config = dict(
    train_examples=50862,
    bottleneck='plain',
    encoder_norm='rmsnorm',
    encoder_norm_position='pre',
    decoder_activation='leaky_relu',
    residual_init='none',
    optimizer='soap',
    beta2=0.95,
    shampoo_beta=0.95,
    ema_decay=0.99,
    adamw_weight_decay_other_params=0.01,
)
Rows from block 4 of the encoder, named by matrix and row number. Each number is 128 + 32 x the weight over the matrix's rms, rounded and kept within 0 to 255. All counts start at 0. Numbers have three digits each.
# dw: MLP depthwise 3x3 conv (encoder.blocks.4.mlp.dw.weight, 96x1x3x3, trained with AdamW), a 3x3 kernel
dw.0:149141124171171100143135130
dw.1:092155153090211164096103100
dw.2:132094109137169085155126150
dw.3:119088093091078117109105109
dw.4:136067137057088064123051117
dw.5:084156087130186139073107078
dw.6:106144119182100129110125135
dw.7:132162115177167161091164131
dw.8:144177150177118182152176151
dw.9:138157113123173149110137150
dw.10:128082182105147154159131122
dw.11:115129104169147129127161129
dw.12:118141102140138150085169138
dw.13:129119132123242113135130130
dw.14:150168152162136201142195161
dw.15:133152119150130126113142072
dw.16:099051114095202091117102126
dw.17:127130126128123132130130125
dw.18:116110110119148114115111103
dw.19:152079094168102083157191138
dw.20:113127102133069119104136115
dw.21:113069122161188089171158128
dw.22:067121045128206117071125077
dw.23:129154151142151185150178136
dw.24:116109115106095127112124114
dw.25:166114122091086153140147102
dw.26:148186154185148186151181140
dw.27:152136148138173130139131123
dw.28:145107132118111109128124133
dw.29:151103120116142187137109108
dw.30:085165140140135124118133097
dw.31:130131125114177159115165159
dw.32:170174167175162165181172180
dw.33:136081135055165162119162123
dw.34:153117091186077153121170129
dw.35:161093114094153091104085156
dw.36:137130124068054148096096137
dw.37:127115124121095114128130129
dw.38:147129131131152123128154112
dw.39:166169172176149165168169171
dw.41:144123122117129139127137118
dw.42:114116139137043103141126149
dw.43:129148130139081132133129132
dw.44:140093137100189104138125135
dw.45:122128139130161131135093148
dw.46:123112164100244107152116134
dw.47:124140127124151122139106140
dw.48:103115124141051117116133132
dw.50:163166180140081085157086117
dw.51:134157151175106175153177148
dw.52:150117145100142123126119159
dw.53:109122151138132107127117137
dw.54:093076102092121091102099100
dw.55:180143201134037129194126188
dw.56:163110167079141087170121161
dw.57:173144190168119177185189202
dw.58:089093069075149105083083081
dw.59:147098142073120121123110126
dw.60:087103069133109116049131102
dw.61:166189137061106136103112136
dw.62:148196146164185181154177153
dw.63:077130108107195156094146126
dw.64:144159127144065150126140123
dw.66:126134125124154127131117150
dw.67:089096092096101095079086083
dw.68:133144111140088144127127132
dw.69:129176136072123193112065141
dw.70:146132120138177046130062135
dw.71:137138130206054135140225125
dw.72:088113103084122088071055086
dw.73:092063128076059107132105107
dw.74:111080129090222116141123130
dw.76:167035114052159126116110112
dw.77:171154161132173140184163149
dw.78:115135130144119127124129127
dw.79:121116121132050125150231140
dw.80:132111130116255131132111127
dw.82:109110127167079128129119122
dw.83:164068106101100117164157171
dw.84:111175103120128140108151106
dw.85:130133127130083137129150112
dw.86:163145136165198102129078140
dw.87:122117131129133117138113142
dw.88:122134137136018142130132114
dw.89:116114106099246134111130094
dw.90:151141152139016144145144146
dw.91:120181131192101216140226150
dw.92:156127148147149132134132154
dw.93:140098159081145131182097126
dw.94:126131127130125127128127129
dw.95:096146144102171150139112099